A small image embedding model, trained from scratch.
Training: adamw at rate 0.0027, held-out accuracy 100%.
Data: 72500 training examples, 72.4 epochs.
Rows from block 3 of a small image embedding model, named by matrix and row number. Rows with one number belong to one channel. Each number is 50 + 15 x the weight over its row's rms, rounded and kept within 0 to 99. All counts start at 0.
After each channel's rows are labels from the 100 images, of 14848, where the channel reaches its highest value: "top examples" is what is common among them; "patch colour" is the nearest of a few named colours to the mean colour under the peak. Only what is clearly more common there than usual is listed. The data: patchworks of several textures.
# convs0: first 3x3 conv (model.blocks.3.convs.0.weight, 128x128x3x3, each kernel summed), inputs 0-42
# convs1: second 3x3 conv (model.blocks.3.convs.1.weight, 128x128x3x3, transposed, each kernel summed), outputs 0-42

convs0.59:46 60 48 40 26 40 55 48 27 00 40 54 40 50 10 00 45 49 44 55 43 39 51 42 43 00 09 25 50 00 41 41 50 49 46 60 48 44 41 55 30 51 30
convs1.59:52 35 49 42 74 45 51 51 20 71 46 47 49 53 50 50 66 39 26 60 23 38 57 49 31 50 64 17 53 54 45 52 45 33 46 28 44 75 40 50 77 81 87
top examples: cloudy
patch colour: black; green

convs0.37:36 47 43 25 49 27 48 46 22 46 54 45 44 00 54 54 51 45 31 56 30 48 48 39 50 32 47 42 35 52 33 71 41 50 56 68 56 52 62 51 17 49 35
convs1.37:39 67 71 47 49 49 66 54 65 62 48 73 76 56 76 75 51 74 86 60 99 80 71 76 78 77 77 85 63 87 75 70 48 54 50 49 63 76 45 71 71 53 51
top examples: patches: two
patch colour: green

convs0.22:18 29 47 26 38 18 47 34 21 39 48 45 33 37 42 37 37 45 45 46 47 39 46 31 41 47 33 41 64 39 47 55 45 55 48 64 58 75 41 80 50 74 56
convs1.22:50 64 65 57 56 61 84 67 37 50 67 82 64 43 69 66 79 68 74 70 86 86 72 65 89 66 65 85 59 71 66 69 36 34 40 49 33 31 41 30 52 63 45
top examples: patches: two
patch colour: red

convs0.65:58 50 75 53 56 44 75 55 50 56 64 75 71 47 55 62 72 75 71 75 64 72 73 70 74 54 59 67 57 58 74 57 63 54 42 46 57 40 38 40 65 34 65
convs1.65:49 50 38 54 42 53 30 48 56 44 46 33 47 56 42 46 36 36 42 37 47 43 30 48 38 45 39 50 57 50 39 47 63 56 61 46 66 95 59 29 73 56 96
top examples: camouflage
patch colour: pink

convs0.82:57 48 75 52 56 44 76 53 49 54 64 76 70 46 53 59 73 75 69 75 62 72 73 70 74 53 58 66 54 55 74 55 63 53 43 43 57 40 38 40 66 34 66
convs1.82:50 53 37 54 45 53 28 50 56 48 45 30 47 56 42 45 34 35 43 35 49 41 30 47 36 45 42 51 56 52 39 47 64 57 62 48 66 94 60 30 74 57 96
top examples: camouflage
patch colour: pink

convs0.17:32 20 64 40 42 40 54 27 34 41 31 55 61 50 39 24 61 60 38 57 14 58 55 62 55 26 40 14 96 39 59 40 50 46 48 33 54 26 48 38 12 34 27
convs1.17:50 61 76 53 60 45 59 53 34 52 69 65 63 57 67 63 62 77 91 67 95 58 67 63 53 65 62 79 66 70 74 65 29 17 64 63 57 67 39 73 77 96 67
top examples: black
patch colour: brown; black

convs0.11:25 14 54 59 49 62 54 14 52 36 49 54 55 63 20 32 55 53 39 54 52 55 50 53 56 39 41 42 66 32 52 00 44 51 57 20 50 68 55 34 36 38 46
convs1.11:66 62 05 40 63 37 20 80 34 55 45 13 60 51 57 52 48 04 26 25 62 35 52 58 24 56 62 63 34 58 09 57 40 39 39 73 54 65 37 81 65 72 63
top examples: patches: two
patch colour: pink

convs0.79:37 31 51 41 54 41 59 57 00 51 53 58 64 62 44 41 59 51 40 59 29 58 56 66 55 43 53 28 32 37 52 34 63 65 58 49 65 33 62 59 59 46 49
convs1.79:52 58 65 55 54 52 34 85 14 67 55 41 47 86 49 50 34 63 68 44 74 17 42 50 20 54 59 72 48 46 68 51 53 40 51 60 59 80 41 41 80 38 87
top examples: patches: two
patch colour: red

convs0.14:59 60 45 45 25 33 42 46 65 36 30 42 57 48 39 39 52 45 62 48 55 50 42 59 46 34 42 54 41 36 40 57 63 50 54 47 66 46 46 18 49 50 54
convs1.14:64 51 44 56 78 59 55 76 46 65 52 56 51 34 52 49 77 44 34 39 31 74 67 50 66 50 62 34 64 56 45 58 60 53 66 41 61 73 61 34 87 88 81
top examples: cloudy; camouflage
patch colour: green

convs0.113:37 16 64 41 60 42 64 25 37 54 58 65 66 42 30 48 64 63 51 63 49 66 64 66 66 42 57 44 47 50 64 21 61 54 51 08 55 46 52 30 42 32 48
convs1.113:54 52 16 49 34 47 13 61 45 49 43 11 45 50 45 45 29 16 27 16 43 34 32 44 24 47 41 48 42 46 17 47 63 56 62 62 67 87 56 56 74 59 92
top examples: cloudy
patch colour: pink

convs0.90:57 50 76 53 56 44 78 54 50 54 64 78 71 48 51 57 73 76 67 77 60 73 75 71 75 52 57 65 54 54 75 53 66 54 42 43 57 42 37 42 68 33 66
convs1.90:51 57 38 54 48 53 26 51 56 49 46 30 49 57 46 48 33 37 45 34 50 40 29 49 35 49 43 52 58 52 41 51 63 55 62 47 66 93 58 29 74 59 96
top examples: camouflage
patch colour: pink

convs0.1:54 71 44 86 55 39 34 65 77 68 46 38 59 20 51 55 50 43 40 35 44 48 35 69 46 44 57 51 67 68 49 64 60 49 74 43 47 51 79 56 81 75 49
convs1.1:62 81 80 44 39 48 65 54 60 38 40 77 83 44 80 83 49 86 86 49 81 76 42 81 70 81 23 64 86 57 88 80 54 57 49 39 44 49 53 54 44 27 46
top examples: rays
patch colour: brown

convs0.100:38 09 64 34 60 44 63 19 37 54 58 64 64 38 30 49 62 63 53 63 49 64 62 64 65 43 57 45 45 52 64 18 56 48 51 02 50 47 52 27 42 36 48
convs1.100:55 54 13 45 30 50 14 64 44 48 43 11 44 46 47 46 33 14 28 16 48 37 35 43 26 48 39 50 43 43 15 50 67 61 64 65 67 88 59 59 73 61 89
top examples: cloudy
patch colour: pink; red

convs0.73:58 51 75 53 57 44 75 56 51 57 64 75 71 48 55 63 72 75 71 75 65 73 73 71 74 55 60 68 59 59 74 58 64 54 41 48 57 40 37 40 64 33 64
convs1.73:49 50 39 54 41 53 32 48 55 43 47 35 49 56 44 48 38 37 43 37 47 44 30 49 40 46 37 50 59 49 40 48 61 54 59 45 65 95 57 28 73 56 97
top examples: camouflage
patch colour: pink

convs0.45:53 53 51 18 57 52 53 61 31 54 55 53 60 31 48 43 59 53 41 56 50 60 54 59 58 48 49 49 55 46 49 53 46 52 63 68 48 59 65 52 43 48 61
convs1.45:68 79 74 20 39 73 75 46 51 61 54 80 70 36 76 74 64 78 89 64 89 87 67 69 90 76 62 79 70 82 79 71 62 61 57 52 67 60 55 48 50 46 54
top examples: black
patch colour: brown

convs0.105:48 31 68 51 68 48 76 41 49 57 68 76 80 55 39 40 76 68 47 76 42 80 81 80 80 43 59 40 65 47 67 25 67 55 47 28 56 52 51 44 44 34 49
convs1.105:54 51 22 46 31 56 05 48 50 38 42 07 49 50 50 51 17 21 29 18 40 34 18 49 23 50 27 44 47 36 24 48 62 55 60 56 59 80 53 48 59 52 85
top examples: cloudy
patch colour: pink

convs0.121:49 31 62 45 64 48 74 44 50 56 63 74 80 56 38 39 72 62 40 72 43 79 81 80 77 42 56 42 65 46 62 23 69 57 47 27 56 55 51 45 42 31 49
convs1.121:55 50 22 46 32 58 04 49 52 42 41 06 47 52 46 48 17 21 30 19 42 31 19 47 20 48 31 44 44 38 24 46 62 53 59 58 59 80 50 49 60 55 85
top examples: pink
patch colour: pink

convs0.102:50 66 49 54 69 46 50 61 64 83 65 54 70 69 76 56 57 52 46 44 57 66 54 76 63 68 72 58 87 69 55 55 68 56 50 61 54 21 57 67 41 71 45
convs1.102:44 56 55 37 23 43 40 49 47 04 59 46 69 43 71 73 32 57 55 41 50 56 32 69 49 68 08 44 67 21 58 67 18 18 18 45 26 39 16 49 28 27 44
top examples: black
patch colour: pink

convs0.120:47 52 56 38 43 31 54 46 58 45 43 55 66 60 34 37 63 55 43 56 35 62 59 68 59 46 47 38 68 45 57 27 64 61 40 52 61 53 39 43 47 23 53
convs1.120:29 52 62 68 57 41 56 38 35 46 63 61 57 52 54 56 57 63 51 62 41 65 34 60 66 51 47 53 60 48 58 59 16 13 24 53 47 39 30 34 75 65 62
top examples: rays
patch colour: black

convs0.38:49 50 37 12 38 44 46 51 46 13 39 44 44 09 24 09 45 40 21 46 23 45 56 45 45 07 17 22 48 11 36 46 60 55 45 55 47 37 51 42 45 33 46
convs1.38:74 67 71 32 63 50 36 51 59 90 45 40 54 45 45 46 34 57 75 59 88 04 24 54 08 46 84 59 41 89 61 41 49 42 41 36 51 60 53 64 60 64 64
top examples: patches: two
patch colour: green

convs0.66:58 49 77 52 57 44 78 53 50 54 65 78 70 48 51 58 73 77 69 77 60 72 75 70 74 52 58 64 53 54 76 53 65 54 41 43 57 41 37 41 67 34 65
convs1.66:51 58 39 54 46 53 27 51 56 49 46 32 49 57 47 50 35 38 46 34 50 41 30 49 36 50 43 53 59 53 42 52 62 56 62 48 65 92 58 29 74 58 97
top examples: camouflage
patch colour: pink

convs0.39:57 71 47 23 21 13 49 58 26 33 33 49 43 23 60 49 46 48 46 57 53 47 51 43 50 39 42 61 37 42 37 75 46 39 47 80 46 32 44 53 47 42 44
convs1.39:36 56 51 54 69 57 71 44 41 69 60 70 81 53 72 71 63 52 49 61 56 91 75 80 83 75 83 57 67 84 55 73 56 55 65 38 77 75 51 70 75 86 66
top examples: patches: two
patch colour: green

convs0.117:28 07 57 31 53 32 63 25 35 53 50 63 58 35 26 44 56 56 40 60 54 59 64 57 60 44 50 41 53 47 56 05 55 48 42 10 42 61 52 43 28 39 41
convs1.117:55 59 09 52 34 49 03 63 53 51 47 03 44 50 52 46 25 10 27 09 52 34 33 44 23 53 46 54 43 44 15 54 56 51 52 72 61 74 50 62 70 67 82
top examples: pink
patch colour: pink

convs0.4:21 16 55 31 49 04 61 30 44 52 56 60 55 00 26 34 52 55 29 59 37 59 64 55 61 42 48 30 74 47 51 26 55 53 37 53 46 54 51 66 39 53 25
convs1.4:72 91 64 65 24 41 52 74 83 35 42 63 76 17 78 74 50 74 90 33 90 56 26 77 55 78 44 91 85 55 70 75 33 49 42 66 37 57 52 37 68 58 62
top examples: patches: two
patch colour: red

convs0.77:58 49 76 52 57 44 76 54 50 55 64 77 70 48 53 60 73 76 70 76 63 72 73 70 74 54 59 66 55 56 75 55 64 54 42 44 57 40 38 40 66 34 65
convs1.77:50 54 38 54 44 53 28 50 56 46 46 32 48 56 44 47 35 37 44 35 48 42 30 48 37 47 41 51 58 51 41 49 62 55 61 47 65 93 58 29 74 57 97
top examples: camouflage
patch colour: pink

convs0.122:35 10 53 03 60 40 58 28 18 52 52 58 64 36 29 43 58 54 45 60 37 60 54 65 58 38 49 39 24 47 53 12 56 53 53 22 52 60 54 37 39 35 40
convs1.122:62 60 26 43 32 68 18 71 48 56 47 17 49 58 52 50 36 26 38 24 66 37 42 49 28 57 44 63 41 49 31 55 66 56 63 74 69 89 53 56 74 57 86
top examples: pink
patch colour: pink

convs0.20:00 11 53 22 36 00 54 20 15 36 53 54 51 30 19 25 49 51 27 51 35 48 53 54 49 32 39 17 65 27 52 29 55 59 48 54 57 69 54 79 38 61 35
convs1.20:50 83 50 78 40 43 42 81 56 54 67 38 69 49 74 74 35 50 80 40 99 53 62 72 47 77 63 99 69 64 53 81 31 28 28 65 49 60 21 32 65 48 58
top examples: patches: two
patch colour: pink

convs0.33:48 48 69 38 33 41 66 56 28 22 28 65 45 27 32 21 57 68 40 74 26 57 64 41 62 06 21 22 88 22 60 46 24 37 27 53 27 41 29 53 42 44 28
convs1.33:53 56 69 48 71 49 57 42 46 64 66 57 69 64 58 63 52 59 70 62 89 47 55 67 34 62 91 68 51 86 66 56 35 29 39 42 59 84 26 87 67 75 57
top examples: patches: two
patch colour: green

convs0.35:46 52 44 15 25 27 60 47 18 21 25 54 34 32 37 37 42 44 22 61 29 42 65 33 46 11 25 23 75 27 34 54 36 45 34 58 36 33 40 65 30 36 38
convs1.35:51 58 69 56 71 56 60 57 40 77 60 60 55 62 49 52 61 63 66 71 75 50 49 54 43 53 91 72 55 84 63 55 55 50 52 55 75 82 45 74 79 69 72
top examples: patches: two
patch colour: green

convs0.42:51 54 47 45 31 32 57 37 19 04 39 55 41 54 07 00 45 48 37 56 32 40 56 45 43 00 20 12 40 00 39 37 64 61 45 51 59 51 45 61 38 48 45
convs1.42:60 51 51 53 74 39 41 74 30 82 44 41 36 58 40 39 61 41 36 58 27 38 51 35 37 42 73 34 52 58 47 47 46 35 44 37 47 76 42 49 73 66 84
top examples: cloudy
patch colour: black

convs0.13:62 57 43 98 44 70 35 66 52 56 42 38 61 24 36 44 52 41 40 38 24 46 32 73 43 31 50 36 56 58 47 45 50 46 70 41 49 50 76 39 60 51 29
convs1.13:48 75 71 45 42 58 64 49 49 44 44 70 76 57 73 78 46 77 81 62 78 80 49 76 71 77 24 62 79 51 76 79 60 58 55 55 51 47 57 60 49 46 48
top examples: black
patch colour: brown

convs0.96:48 14 53 00 58 46 61 32 38 49 50 60 57 33 37 44 55 54 32 62 29 53 54 58 53 42 47 35 34 46 53 20 58 54 55 30 57 64 53 45 50 40 49
convs1.96:81 86 46 26 25 89 29 62 70 53 41 35 84 53 82 79 39 53 61 26 76 67 26 84 53 84 41 84 77 61 60 82 45 33 45 62 50 79 36 48 56 47 67
top examples: pink
patch colour: pink

convs0.72:52 49 79 58 54 55 76 56 50 47 55 76 67 53 35 34 72 77 55 78 52 67 68 68 69 47 47 52 39 36 75 29 69 59 50 25 59 48 51 44 66 44 60
convs1.72:61 72 43 50 48 56 15 62 58 59 48 25 62 59 61 64 23 44 50 27 54 37 22 64 30 66 50 56 74 53 51 65 62 57 63 55 63 70 62 31 68 57 85
top examples: camouflage
patch colour: pink